python train.py --crop_scale_min=0.3 --horizontal_flip=true --translate=0.06 --layer_scale_init=0.01 --parallel_block=false --moe="expert_choice" --drop_path=0.05 --num_experts=8 --expert_mlp_ratio=1 --depths=[3, 3, 3] --widths=[96, 192, 384] --steps=5700 --epochs=32.3 --lr_schedule="poly"
Rows from block 5 of a small self-supervised image encoder, named by matrix and row number. Rows with one number within an expert belong to one neuron, the router's apart. Each number is 500 + 25 x the weight over its row's rms, rounded and kept within 0 to 999. All counts start at 0. Numbers have three digits each. After the name is the row's rms in percent of the matrix's.
Before each expert's rows are labels from the 100 images, of 14848, where the router gives the expert most weight on average: "top examples" is what is common among them; "patch colour" is the nearest of a few named colours to the mean colour under the peak. Only what is clearly more common there than usual is listed. The data: larger renderings of crowded toy scenes.
# router: router (model.blocks.5.mlp.router.weight, 8x192, trained with AdamW), inputs 0-191
# up: expert up (model.blocks.5.mlp.up, 8x192x192), inputs 0-191
# down: expert down (model.blocks.5.mlp.down, 8x192x192, transposed), outputs 0-191

# expert 6
top examples: count: two
patch colour: black
router.6 088:519472477536519489538477489534490493453499511491523511449478477468510488498481466466533494541501471464567491475541543448483494481491547529531506492489515515501503447476483515518495521505513510522469449487502528462509480517501521516524485488480496497480478531499538492485480504515527489488514524489475488508544485519485492501488453457511539475491507479518481463504490481484507468527508546503504512482514439552491483449495510529500475522506483500477504481498516490445493522508523517507482487498511479510509491492495489495559490508525519460465527568497525497587484479498522485530
up.4 109:476496516509498484543496508552512456487523475532485464519522516494507563487484480543471498520478480488562536511490511522508506516505501497522501463464531524471492516499481482481495484454488502460512472481549459566494521493501516506510513510503500507527480495548526522486491519520528486522503453454495481528492481444457497497517494477505494496474512545470497511501548496472491569487539492527529499485523445536495457518497468517494479494476500496529482501516527522481490468514503474538491511472489533426491506520479494468520507487477483490500487531428497512497515464493511492511
down.4 109:539506498538490510547507504495489470492528477482506494505509506492505521505498479490470507453522516471512509537476520520498510504470448495506482482486483496479552486460523468524551484538483543494451489512495485514534488541530499566481484502449536518489499525525479525513494478505486502511446560488485480480535530483511480514505506511504512478538485524491493512516476480475552454549492484495466522508502505512527522537472500512485560500504496520477488529496511514531453476484475525439539482482522535449529487474475469557474538478511508502487482493504505505499473502500486475448
up.5 110:465485501461510492466518500480531508518507497468458484519528470521515522413513549542471531481498459505512496465467464497502501504490478485487524516465528505504507475530483496476520501457517486501470542521494516506484502547516497509510483501509508514526568503508455446487540536512534497516488518530464490483489478476527517561543521511510512523488479482464484558479466517487475483494518506527511459520514500466526525527520502505450460510530468501492490499477494542521523502523494494550482495527502456483491482469484499477502515558526495510495528512476488465465503532510503515470
down.5 112:481486529470498488480507496492508485505496541500526506516525504499494569420520504487499490507542484512506498474532527503499520527480498521510505468455476504559520486519448506516483471513502490472538477499575504525460487499486512470469517517483506461517495508426523511503495476476480500516530494473525483468498551452478463503505499506494524429550511549469498496504489508503537477451482493494499520495490528513509537499482522523464496518488441500501492509522531529535502542499505499507497522495521469499473467510496523454531500473519431498516505503496502501485483482477529515516
up.6 097:501541492499518505514501519489544472504528488545527522489456505491462494496525472520471496459475485479513509507472474529495434474473500472486493542534507509459467481504479509489550508465471470485468481517509485515529493523522476517505465484505517525520483474537514468518475438561534522480506555535463502479506450518510505497495544453509459459525534524463490513477508511482454532530492470480489541481518478506478510530502516517479500493508498513538467449531494521475526516506509513493522539512536501506496477541519506490484479513505470536487472535495497520465473485541508506506
down.6 095:545488468462477525519510529495531489528537477514511456485514487482503490491501484487497476503513520497515496507472469484472491473481493529493480512503501491551459503435526526498490478483502491489513482493464488492549475468471469458477491494453500499543469509493497502524510504489464457533556464509575494478487507450504497460473532523497523506484486502507506489528480527491550512500528528508490492476467493503484492458556514465522488506497590463495467497476495525451531530493491523497516455526513488488527511515531499541438512494511504496526460478490516476505513509528499510494
up.7 097:529519499475502499484515483500504531506485486476457515539536505540533515460516478482452534477545497504487453466504458491517525525526449478509527495513521508510470500489484476489517492508486487526483466507501509472510479542500475545480478470498535484491529486505441545494537508530532480499557500572555493504477531479508459537520456496482539486566470491463482499490486527490520500495496500509498481472497459481493499437508500516470483472542479506470526520526489497483535495503525486497485499482504543479482514458501540457492514502503497493497511522518502505480490502481439531504
down.7 099:481501478497438510480517458538483478510531507547493499484517480470528505516494510505551456573443540530511502514549502514490494519508494493503496500448541519509516499503521478500446538523530539516519506463525527492527508455464487481496475469466505508484501502533519502490469499488467490494468514447467486500506470493523501530492519514503473516490531515526501471475477517510478517500511491502486485465525531501510489544494499527493521489483478532544507532456475541525466508493493526526505534504475482479491498497414486519572514483481521503528472496480494511510504503527540483523
up.8 101:496506484489473532500507517487497490515493495512527542522489504501484540543509498509519515491508503509520543545489462488486522512512502479522483501462512477491503518465465503485480509457510535523448460490512511534510500456497514522531481486494492524480443497467532488490512484488469495544480537526564467505499495497550528477501517469520485491495531487527483494489489501509498508541512529525505507499539470455505408475549514452520480554520486517451469552496492487477481495499542493497518498496485508525488476513542504487480494513481519455525527474552523473484479454512460484462
down.8 101:490488525483492546504517501517494492519467529483485485500492478511472467468547519532545477486507476511491501501485447519482501503516496520451478505451525484516502513532534516477482516452481515547527509525469460479486539542487526552553484529512513493504557509529449535466485524474485483497506497571526494543504466473488498478459531543502508447511487485452514526507554500486503484472506532505518540468521495504555521500465494516455530534508511504475505491481491494485537543515501506513497466491480511514515481508491467485500460449481501500475497516491486494482490488488504518514
up.9 101:478515484551515431497540493470507510485476495496500555512501493469518486535508468473485518508483537505494481496504603502513513488523520490477493546528517516495512498530493511473518482458505480529500509486499509526508483540548435482497487502522482508472491498508499481473518556475518506493494474494503532504527496502532520514500506489485512531501476479523491522496474506469449523457494500498480479511495505458549530517507489522456518524505506497520516493518493531525514484463515493504512507509502500463523479481507506498424520502511470426470524487476480513447516446480502468556
down.9 111:536501498472489488426492443470543510536499503468523497504501502513484547563519491512487495514516494545515499521486510500454470513478461439597510472449515498506494509529502544493540475487465525464489496506468545472486487495510527485504486483539491513499461504502517501507470563510529502488512519510544476490511512464486455483485491526501450507470478493497500507545512490507491471538508485499485551507516490486522547475497500515487524485498509486527553505527481528512486516503539499490496484505471508485475515470482511478478505469505523491496501528518495524459493486540523484477
up.10 077:506492504461502454503526458477482507455474491506536511507554516449475508509491457498462513446521531491538448453495496522573481521494483514515504485522521498469475492544548488527462487480522559456500510465482500452514523499462504473471516487519475512509497509499509451484469479507504489484510479501503487503473435500517543485479467494511517516493489522500520503539490549523487482551519512497547470515514493521458516514529499506535541502478493495485471494498495496497521492478534521520492519498459523478534529480495498461525464495516499498504481496515500532523490458550500487519
down.10 078:478438495509489529475506443552481503512499476499543470497562459458466468483497525488509440542485523499479504527502467523459484503489524469456500477497517492502486504484481479493514492533511514516506537541486521506477496490502497542488522555467471512546494463513502507472564453479516535506476485497488512502495534522511510522503526528494482490491506464489496511498517497456477483481461497500476550467490470478488511509507533513505529529505481470516524527486500509458496471484457488481468532481518511538530513500466537508523529522469554498487516470545531542512506480483508513492
up.11 126:521473470521498456494504513537514520482520529455513537439473498519470507563502447505473490496503484503537503541535487500519482501476504491495471484508515525489520501499511532512471512472544516546493543487515498498507535492519490505532509504465501482496444521511494502506488542490554469523487493524530492498539497494516452479508460481509519441477488476527499460523495524511485458526514518513525501493537523517525445509525535481508478513491498495484471545491488484507507546500488504497479483510471478476483498481475503512477496518569532482458524511498493520506496398484487477480
down.11 126:466534481459482542446525525521502476526466502482491500511486500525509485572513475491490506485514500507500505562438511513488490504486507494468507481444527501471505517506489518514523529515502502559550508493510485504531548456507511487497527544515493542524530478539496523497468521486511481509507510553490532495563443493492512485452508517498462471495522510459501508465453510522515514518515528509490478533510520512464492434519491516526485511484483510498494510509502510469515516508509497529499529469486482517487485494510483483483534513506437500485474442560490522476501475477499506521

# expert 3
top examples: count: six
patch colour: grey
router.3 084:462525500463568500515524514477512503537492503552503531520519469479489512497518476501513507560494497482556483495508467502474530486507509531560519466487477488506497482526551535520520504484470474499557548535488460526440503503474525493501538481493508488547508508514504449499484532443514476474505504512495513498506498531501511488462515480493544465498495452532487493495456503489448482505507517517551530526548527530472536509516499486490502477489481491467494512508531456491515477485481473503490476487506547519512489487514482506499535516479503506484496466461504462488503495497488451467
up.4 113:453526523493479523498478503476467466534450533491502461510530463548529498487486515515526508490489463554531506479509489506517507528497459512483502468517528508477514524501460514551513444508517544511520515474495503500561486485501502490489466522538493526518520483482502501523453510465500520501501520536492502526513511477546506509506505492529490517504508493497531538527503504495520513494488500468508498523477459489442480478473515473546514469498467504502528436524437504435548474514509501518517490491448496517508526526493478471483483546444510517531484519504516473478504511481472478470
down.4 107:489488533515484546528500478563525494494518530527504482478474513498520463520455541511524505447526501510475496516471449492486444480533554518501528556482560496518462525444462515466534534490487466481483508461492553464528511523516490446489492486546479535520531534516498503488520489526491535515489499519469483470529496483470504493486496506498498474506517530501500514519491539483555494497496513496540512496498477494473521425507505520463474494479505519504488471497483508491478468505492507508508497509488514567485503492467543495488538504478516495494489517486500500470497537516479481492
up.5 099:484525480479496513487501496463483530508504561499517465496536481456467488505459540467504513488490495473519519540501508487468482525493481439503547500507491477495536510503494537473507457502483537525484502547481520518505503526472528482493487484531518484548511452500504460566467481495479484477496531541464473523497454511503502474484534473539530553491480499534518555505507491457502508520499486454454507490509469496524542524473552500493499491515510515475498501482518472489441513483496510525510539503507541516502489499509482459533500514503538489483502494466486532530512483460512478461
down.5 100:507470454493544503472520549533533488459538513493516501529503479477530512495504479516459468500499530490483496453451432523544488534511499532519491515527488512524481554495547498523544501528475457473466468490462434533451514555509508491521507538491499510480469527483502496504503527490491507459544510505523486484510508529540516468537476493499523466516493512507499514506465496507460480490488503501508448500524455486467485482498485497509466518517488484489495498492486529528565492491505467508498492514503462543510521514461507510496482485499478499532454476480523498470491510518489518537
up.6 075:500534521512464497500519500526504521515547495512448503477501503460523526477538509485462446485533524496492499480480469493465481432512552548486495495530477550489449492514496531477509511529523499538483506493513523487493505490570465498531500484508492541505478504494511472499498482523449486467517533496543515482540500468498449532473492497539481507499509472495498510544445528506510497470493520459519500482443512492520522492458475494512517459500510528501501476505518494519522508496527451521462488497520491462505504476519527470455489548485533482474487493507529525534511507504528506470
down.6 070:530509454480477516516512510520529477468500570472552493510484568510538488513515494463507469503512471500534495450516481504485452484540500487478503503497485483518467503548514507514517539472499477510531536532537476521514504479505503456488467529450486490501513501515492529522507489477492506516471474484552472527457530502509505494473488488495525479486509545486486526443573482500495550529477498511480477463498519518494490505513535487504477497522536434470533476527508494471526460501482516511535511508533501495529506495501486461489479499465499516516488539493463506537488493499463494472
up.7 091:481495522481547480472507472514516548510507518497487514495468501494483483492505506507482489519538476547514452446508495501521471503506495490453525537438492505516535490492492483476502515505524494452484467524512492493529492469494500486502520555494513479491515527473498482522510494509476507514515472504515505507517508471511476475462494571513483487522487503465521505512521501452539480496502455483503512468497494495483543535477493465490512478516423461545428506534525532541552510522475550467489513503503522503525514530489557458496501477506515478510529491438519470484506533507490512510
down.7 093:502470535487444485535527541497517528472481492527500527498498514510518475464464480508475538453503472478473500488464484490510509505513527551515495504487494489524476518558535511534442507451484511537481513497567503495465534539527484512502485518504484517495459486537516507449476483480463474515497477498479548518477539474466528497517463509499490517494537499490515553509506478509577492473495503503513487466489478515447529471519484496504484536509493544519514470535504517507513526502485491529492450487487496516491491520490489514527497541458463498521492508506490485532512509468544466501
up.8 105:482495496518541500482448486512506534456490491482541476504528507496475508488508485493502452526453474512496450519506487506535518524492488498494550499494489476507506530505541480489507491509502501470464512515544497492461478530490507534480496466478506476473504481467489449523475507495454522507530486504562507468525465482490535503532497524453481441469531451488493514512526531500493459488508536506495531429493481509494522493490515575490492506481506483522475482520482501490486520496523516520481526494547558456516547510470521491533520506519550481469473493531489500512518503541505487528
down.8 101:505497474493477476496540476498472485494468514520498536489494483508477461513505500494499473515479518506476503513534487433509514526507517517461493566538565482533500490485500452528493495523484501556507500500546518511483469519490513473547507524514492513514483467495515533476490507550526493522453494501495521498513508481499458518462479460506513578523513501474499502472471505465510484488480465500489488572510483516500501531509484491455526526514474504477530511488489538525483518505481479509503550552452502524494498489480547509515555520504538498469555463514524492496532491478498515484
up.9 070:485485536496488528495532463533508537556512477496456537492564513494499494500514456486486507485537510457519461536510521490487482530533509448496522495491504541490458484520518517498525490509529525516507514495512487523499466498483535463519435526484446453506484469471449462474505442462505519494506497465478486505521530519487530479491470479503520528488506504489535509494485495474498511464501496490478508501535517480556486517454492472479522527467492504458521533511509526502497482479543443491510540489531537510499489502501507492472527522522479469474525467495527531487481506545529497516
down.9 066:530508551486473467484478477519502493496514513496499515500509503508546511498488530528531490447469505468527491486434456506542478503482463480502468485530492478493532456507473508493519511525494470493466490537487464499540499531461501482482509451487503494521530461496494498514486487532489534558473516483507524507510481495527505522466533488495461504481449512514495492509555511514473489521535493505517509524480481495511516486526507457518548497508558508479513522499464524453512508505488542501504463481473471492568442477525540488496490518516524507508440543528468528470498498493502519471
up.10 050:541481493572478538522497448501525486491492508489492512525518510476495518514500502496495521472495505511456487496524451498481505455533539507526509451481542476466531475493476492499465488462509504496495498533519535496501451471491500523475499493495483463507525530493482539535530514543494559473484454485490489479460496518506501467494519467497507494529494418483473518478483513497516467464473516494526516532506489489472528533517486499482519482488531477531511505523492508502485503525494481509510485501500479421476497541518496473582471473562511474495493509504510518485537514525499514522
down.10 054:525514517448493500527487457468515482489539539481511395483465552509500529517439512546548465530456500506477496497498536485485452521548561494477500499535519507494504507458516497504512516486472476508512509482543528513507493532522474494462473520506498535494521476486482512465497504536505557480500503476500477523506477522486510479471477526502484494518471492485501479448510519473500496461521513502499520485515539487485531493503516521480502504497547512530526480537486486476485502477481481444506547495476465484506534514493517467535509488484492504516509461505501503523449505480509485511
up.11 119:525488518525479492481512505525496493464507472493520489489512478473498577495497452489534531514529514508493509500489484498516540519491488512503479494515480523520457484442533468492533500474460476506458496513510489465468503565476528465511533481490533511480522539476486536521524506472500503487489540447480507508497503520501503529482505470486556562535523540496521471494468501523481474478455499496519514488507504475488535456461552484467495515505461513531493488500505524436513497507522504497458523495501500470507485482540501487471502563514492523529502489490481505528481538543449495513
down.11 124:484541487493468504506485496484484474543505539512537508493462492539522399504491507487514487481522493494489494548501547494497450504525485496475527494502511495458525499561484472471475517533548519520519495486544483518497446490507490528458500520513498450552499526531528486479498491487480498521535444538514518491502464427499517506542489495502455477466545490485496511520556485496508517493479491492497476504501488503530505509519516490575520472487509485497471501480498524537480507493498511504477518511507486494484504509475505535503493461494517496475504519505514446460493500484532532513

# expert 2
top examples: count: two
patch colour: blue; cyan
router.2 086:497518508500476512523506509462481489494518485486472466513533579540488482516533560510487474487464497524488512519520544483505506508481484456469497503505517505497509524526460485495442491514531527507488491511523483529478485451518432538491490544466492477490539468503500512494484451503469518538521485500509487484489489463473522513521498510533475532481512526486520499517539499527502532483501500500477486492466510457472491585513463501531533488494509487548485485496527519526458446465512503500529526497492495538492460511495496496566484476468493543518487472519498481499517519481504522479
up.4 112:511486522515533502504475521532494495532479559504513474523518530526482482534522493547523499528519487474492528493452532516508507513522501486509496451477538454483472507506505512487476465460487516478468418509532457512493500508511508468542511532514515488487497519479509518521504547484482480517520523483454446512559486496518479465513452457500514532476545462503524480518483507519522496516535474490485490485480447522511494493503530513547497533483489490485504512500511495488489516527536525477471522512501484531552476505509466481454496505463448512509490519517461503500473465469536469512
down.4 113:520561557493582495493513501559487475502508513485523508530507514505507522467502513527504484499523526488505502502483502502502495476454504489476509495512493498510519509540526486484514533513527541484459541520466473499541463507506489467505532537496491463505474521520465446506502447549482493499465484496500493471493502513491489556508495532503522545452469528448490491488510463547453479523490489507474483524474502517487511494520501488454487496529512500503493480480480480517483504491479524480466456480547504450544483473496525497442501514505524500513527446484481512473535485513482498530
up.5 089:495459485486479465514508469477485478502528493482456481498482519466474511500479516503464529549515489488470508542471549493530472535484532479499499465517477507508550507491496481472537539475488484483481499502469527494494471508475506475510466515492516508483488490519502527488521494513489511554460472446508495544519506530477500486490543518483513538444519529527498508492505512551517503451517476508525516529495445493501535511470465477443464491481534478477480510498504506579511510489494530526515498502485457523489521455489525488568486529490513473532504504494502526503480532535530533495
down.5 096:481523522478479562517521509519497506484490478483541527456492536522536460513509475499523503455465500500489503437478476491472505516475504487518499500456523505556495511512481506474497477538528488527501487497516530466467478534501517484498515530510485500512542474484483445495501473489458532478523496528494499526502485437501550457499523502503449479541503534492499489537517505488533549534523499500525489505526462501487490501477493483559483544527507530510514480483516475436510515507553469487468459484507472497489502487480538505487539474510477505489470452550500501509488479488502490472
up.6 111:488504498505507528515538505481483529466464541516498473516473475478518500510529518525488471530501504511490517444496442538482477526504474495516467517496462482523431534508507500509479500541503534495535504522535452498464511494514474435508498474501548465531480516479465499485509523533510517469503531504530505504511506544520494515493446483496524471476512452494515519461504500539450468491507504507512503525477482529458502479529501481509508450507518475534537479484466528543501463556476487489480484495495488534492521509483531524445520519486475551527486511488523512532486481483508525518
down.6 107:529545518493485483451489503509508475524526535477489487516510497538502508481492498482499516485515507468498503573512508543477548478524486494468524505454501509526504511468472535496502488532495509503505526495494517448499483537530497510534517557466482478522515491530502485506426557520480487496553460455520456554470491497460507481483499496508547502521527517487492493530488518479472502504496496498498450487508459498505497510524500482541467500511496485469490480462498531501451536491483495489509526529500516552492519472499505473543492479458512504484554481469471518491521483498563516514
up.7 112:498467505511484480492481464485484498463509524513506463519492515530473529441488510481519506546507495490459484501512553525519515478500484486495485518516491502499512504532519511535515510479518489446503464533496510536481508502509482530520523466454533513524502504524500498494537531496488522503502509451482490475496511554498486483508479511477491486493492496526504461481445493478513494470493505492496476541476511459549408482488469526536497495549515449495506514508518471518502471520471526514503508505533509461524542507515521435546511474505461545504569507498485525523499522458468507529
down.7 107:472475486518499515529507486574525489586500518507527471519496535510482459479460504538480507451501505508520499515510463467481498492508521509464534515489512505527513516484507520480530464452502535474482468520473500495515498505493510498510508533493487528504494482477519515506516529524546477525484502459517521468499447504451496458494428543502498478480500526524498528474501515456489486501476508492491506516516540500489520433479528517481489495501472490494485486478526485442519507501478490498482468527510509535497521508497532498458525469494546499536496428491486463493513447523497485486
up.8 101:534472503468485472551466522498515494523484499522471462516494495503517493544516476474535478481481535504495514502499500510477459530497478464499518530522511495523470544486479459507482476490522506495507486499450465530499499494473463477503496537554466491479547459475534476475541466506527485489493532524492500494459507529521533463513536529535517509471544480502528486501486525556518504484490510503476497512462498508510497486481476506569497524512492449506524494476473530504531517519528477491492481499525527515475496525497525531417461461446536524515523511510487515478507523484518484475
down.8 100:464519494503510506442540536472463497506467490516502464498470468529502481543501491479479461512444476486489498527491526512474517512504527465483536463505561525479491536539538518469495508521545459497450502460506497485531516502522507514466502515536471475499434510484489486522472506482514514521484540477488505468537530470482514509499517516499507499464463501521507503522523493520531515521507518504511464535493494525485466498527499491512509494497484501514497493504494492473455473491528484485469546534474514468496523491504457444497504448483465507531484445525486516506507484561509482558
up.9 106:495488528509508476505518516509495511485509523474483507520550540519494516499514488514486519478503482497517466509510486517498505546520491501495511482464508518556509521475487500490478492491486459546485568486495460540476551524515504495474520536492524521503559463496490444483490478494499496503481455434520487502511464527521487467509512549512464505484535521529504535474471530458531493475549460528500458458474479512520505562515456487513470497479502542469526484506525520502514472486457477486463550498483459480487488514510498477524507540490484519481491540480468485483523504495511506458
down.9 108:519480523491513521466503487531520506543492482475475470511497512494521502461468560465461478509511507470497502505472497495535495494501516502497464498515554492538482506565488482455506458528509496486522538525554506527509469495512481484493507484496492521487463557491480479527508502511499491494454490520450506515530539448509507488494482508495519502501465502449495519519459554513537467483493474497521528518499509505479493519500506493528503541519485470472475556495519477496533483513506465506546481496509483529521495496525505484483528467514423506502453439498430515519478519520499505511
up.10 094:512532518454520504517484498470448473560469495528493485472541502495455511484498516504521514503498475515491486501496492493537495499472469518497482466486479458543482503478484496549543491526499533452526493501552531551481496491516481492475517441496474516510542480496453492447520449497495533540514530523463522503498535442487483517512482539510510498496506504508490518500499499549499513484497506504503504488520502521460543479470480514551469526509493482517527523499505503444501505513571470536518459478461506509501525499498487524486516485462482491526532498536500482449525497517484487505
down.10 091:498490519518580506562500558508517488465460493488486499467501488495534518517524498481498502456501489468522502501479494497469438499517505494464469531518536514468471437522478544461536503473482495520446474495491499486490548495507490495516503519492504493503491547532487504517504511492517477484524505532466485532489498483549526492483519493500492449504524482501483512455478484512525520515478533494496559469522520484563510429497475506543506500513510489485491524541492475476499507501505507513532461459531513488509472487508491469496503520530517506486464490493524520518449456528524489486
up.11 106:532535508497524491508528511550489503502472532478478514495489497514485468512484473514513515474485496481476486574483549508500506530528492513499512512520493529522487480442492495492483503479512476532512531542467519510523512494487478541490462485482526527502473510517464552513535490497506523510522472476504499475522489487527477521494478500471486495524461525475534491546502479516495496515495482488494597532518481518510510463480481511521526490486500508520510497466438471487515500476458507451463526488449456474469505469496527494518499465538458463455525507483483505502492501530497502576
down.11 106:503487478514490513544483474448491512499511491493493496509534527471517495504485471482472540513497521518538501457486508494511505492484506538525498501481492510506489520514526525504532450502478521531482460493497489498460477565536508457524506481516522496475524495503536465501512503500530508469467516496534529530484554504491502508489507478503502485480525458521488491468505492477526488510472493503487509454507505487514475552585500517468523527473519511485488517493509490481470492503551482497552490471512536471496495516490482580538507548467526506506484461502531488484492485490435462420

# expert 1
top examples: light from behind the scene; count: six
patch colour: black
router.1 104:461472521459508522472492508488510551495479492501506484502481493510510550457507556487472515417505511513480508455466481507497501505500513497479489481451495505538480514525505553508507503522476499494529533508484499487526523496518477465545517529569468497493513499473513511486520487483518473474516495531516520519487529492504515488497520541510446475518499466484484545499512497505518490457498514525501521491520557493483523485486497472500489511500517494523481526510497544532535531489478476473495495545495532487486540492543515487463474578489441493488482463552491481456517487495504498457
up.4 111:472480511490549534561500497541488481524490515492516494459511525503510513477509517527459540487519491525488489498470517516503474496475508470506524514496478502496489510530533528502475494517481499465505481488509474504555528468473513510500476492470466517513534485510497514526490515506515504501495550555514495545462527416474479513492497503479484467543516501508516561499498483495459485418483467532484522528467523501505497483495494494488495542529476452509503497506490556479515502494506494505496470505461476541523452489525510507541495557516462467488505499510507450456516481470483527499
down.4 111:491504516495511483459516520522531481445505518484487489495486494505488497484485486488534527495485492506506501474481484481493509521518524521498543484507507488529503474519482492504530468450500511566478498470497481481495544478490522526477525476501523508470508523468539540549546542515499465476476493435527504485539511613480517464500496499505522528461494545557491491460503498507516549480489507507466507457481481519510492539464520511504525506511496551497491492493510503510512483485492504508511519475481523470488485494500541537489461461464531497526501509522521561527511462501486493527
up.5 087:500465488452480489521493516514509499497496484509441517505482478526509520502496468520499510514514455494520480463493510521537511548536550526516505529470489473495478456530493469547497504519497500479527504501534494466519492481479496467489512532513474485481475538503513534477459510515537510517483472527466545489534499462526482510510489558511494505413538539494509514500449534528533488489533509456504462516454480512494515456514560504567472470506485490503496481517526468505527522489476488468513512534512492485459487528522473509496485481498457511507494470480506485546511508517494498513
down.5 103:486462494538479479438491550519533482506485485476483493500526519496513482498491458522509465476514465503471496485521526430472519508533520478471470483518497496496496520554475486479471525473523448484479516520503539524528510529511534465489503442511493526523527468509473488394538562472491491509468493515545471494515481535519480497473490492498492541507497435480497513494516476484511463510499520505504498526527490511510520492503522495481500524489520555529504492486463535482506500514454507454520544501509499490508490508541517484507518544482500496496476472517506497518499489508512512490
up.6 082:488467540470550500471490477498520483530513515516518454519479501485508515515534439518531531469504500452507486469470504458530499484526456478475485474455492517438464513495513548504498510515503492526543468517522490488506494492496485510494487502494512496551488525474478513492495522463504524469507514510481521524467516482517505486535485510458578513497491517480535486464499515517520492513523517480498509477508453454486472504462479504494547491482532477497491476507466485507472532480493505503509545482487518545504529427546483530548526499454495508507535509502529530520510478480534524497
down.6 087:535526505514506469451496484489498524478494483494488500498565480513485487485474488486516411503461478519511502428515500508496527504488467494482508520532511513442498476498474491460488511559478442469494469524492561491490523492515459461478513516499481521502518512521497547529509494495467537488527539447478479525510498489504549491427476489500494488480512518496487504507499510517545531521494550495503529517526499492482513486485493540493509484508484476537480481532487508505529483508504484511477512504479504501491506503495439485550506516494523503459480470542529560522509518514502485504
up.7 118:512516473466499506528544518466470509435510482498469491515446530476482513473473532496496499427503514476536521431476517496490483464509518508520529508509520505538479535491550510501493520518521536474505456481507489505471467448506515497519516457466488508537517484522494498522481502486499467487461515496515504511448498528513512462510492542521505501537531490467532522518488497495507509409517483508494506510499521481511506461543482528504526518505531491496540518491495524476545475477489515517496491516477536486535507495484524503532505538476452505459527497493507484487513441529512502518
down.7 118:493508468482503478526536522540508532543458476514502489504539511469482477500533524508503521483487498485512497504534511517486494488504471485501551486482532500518483471513517494453503496476516486533458501496473510475484488527515500497471516486547495494488522505493496446447499521483519505483496508529489489468485454533493477455456508508496562487468459490552505497487495532518566537491489527504518483518518533524487509554496502488488552464504478489506482503460468489472519479494573514490508468515453523558502478509540519494439550528508499498514487471505524517467505463515495510530
up.8 098:478522479489470472486511470510474476500503533539477542510472481503556478486479522517473511499472488489519526494534501534516468505496532483496487551508503517481506519530517492500481514544479550488502508454497540476478521458534427523535495461516452480514490505534525494456480507516528490531509464518494461492499439497521487485481536533501488537486496478521493502452458502489525485499480527510506512487517511492510462523503526514567515541496501478507545466455517487504449487525502521487505478507496482508466529505474480556477520520511475549480512506462522491487490474490463491531
down.8 096:506512536486464523518483541500532467517490446493510513475486484504502426518498475460478466484490503525522495497501508469463516497482468475543461513469453509498478512508522467549486488509528481532531501532551506505547492487531511499550487539486478489484549483503461462493489512520496526489499490489486513477492468461497483463492501541501505495495488492461498507503559520480472536485509520500501463453491489540470503526500508476506477472505510496537501507515497505541567512482492504522511490484497524497533462483477498487482456510478501504531470471583509484507466553477474500519
up.9 106:467469510490529526469519512526505525522505523470529523509496466523513481530499494546511458497483495473465494464488477487517537473498507487524462543528506510521477536519534497498507504502481479514487496495499488488477515465493492501499476479524483487529494487500518551548472516508529481469536513575548531512528491461454535458501465513495494470539508453519507490475541480514506507468501480472510476527525506509542504449488502453530486505499504493512481493462478508504521502516500513488536549475506490463483507506482513423516467542470473517515515493557511460467532459473500475481
down.9 110:506518510473481454503529508482515524468511521492496509532527486460495497467515506483521479526540496542500498531500473499480475512479457510457535489506468502514497514521462487509548500496549529511516520477496493495504495497481452485559470541467482516522476509505490473474499452483496510509466477455477514517528527564532442508483501494500512528423526510472508537563497483480512537479517492502523502481485505491509513560523507526459478535532506542508496519536489477528444519498473495510520515462478474516528482500529503524499508440494530501503488479483505511525463503510461514486
up.10 015:545482464515549516540498498492474471484520459496501514507503523497508547499461497452516506450507515520506532515491512484486525490455504495491490518505540502503517483518522482498495491426492501501477536523485491481496516501487529469560476492512455534466496485464518534575530494506537496479512507508533496428475490461480492516519505508490492496508525533484485456495502493518505493539457493465494486533486480478516455501465456455478466507509510552484481493479528481489526512528529508507538499501507489459527494549473475544550484473488515468500485522481504474487506517536511509522
down.10 015:532472539515523503513477492498537497452518447528466495533494499525517480498485463492491496491506554535456497542488547505512511553513516515430529509515500486495449471507493500493501489515500496481441510506513496546503496457497463502493529445487454508499458478468520536487482528483483527492498511490495502500502453476478487499542493490468480469507492519496474486496507468518447536509458489491511490487513496477530464530526484523463464522489461498497496547525532497502467505494536455512544524500481522524492492483520506460480518512486498486470488432506540489486459515497531519510
up.11 117:494509518534515466502546501444465494504490502522517522511508489489471495438507513509490511522465478552502491498483511484507467529479452544507537515477501546505521520511514518530468451539497504511541483501510492531510530491488518521512500487535517537473489492508478500488525483489474490479499476483474528489552540449514501535530460496468544525478500504453495488552496508512474497484485533480489491558496482517488503531487470476482487449501442480493481511489551510510450522444493506466513518473518532434502502491523486495520514486472515524521515482514474491510530537490522455480
down.11 106:521472537500488523539473524524489492466513550514484492521477419513524485522498460501501547492524507517491502530551463522538497484516553509537492485535524489432490503494444457499487510463503509457495499487536441501511556479515522478499511526493479470455529507492543502489528498530500530506473515513490473512500475477512527476549511496503439505532537476481500495467462467510489513521512528502507529478502477506498506503480499489497477485505536502502497495524487511442493512493520487511507465523496508590499524517477476493496529514490488500510493513463496510508498479496527544524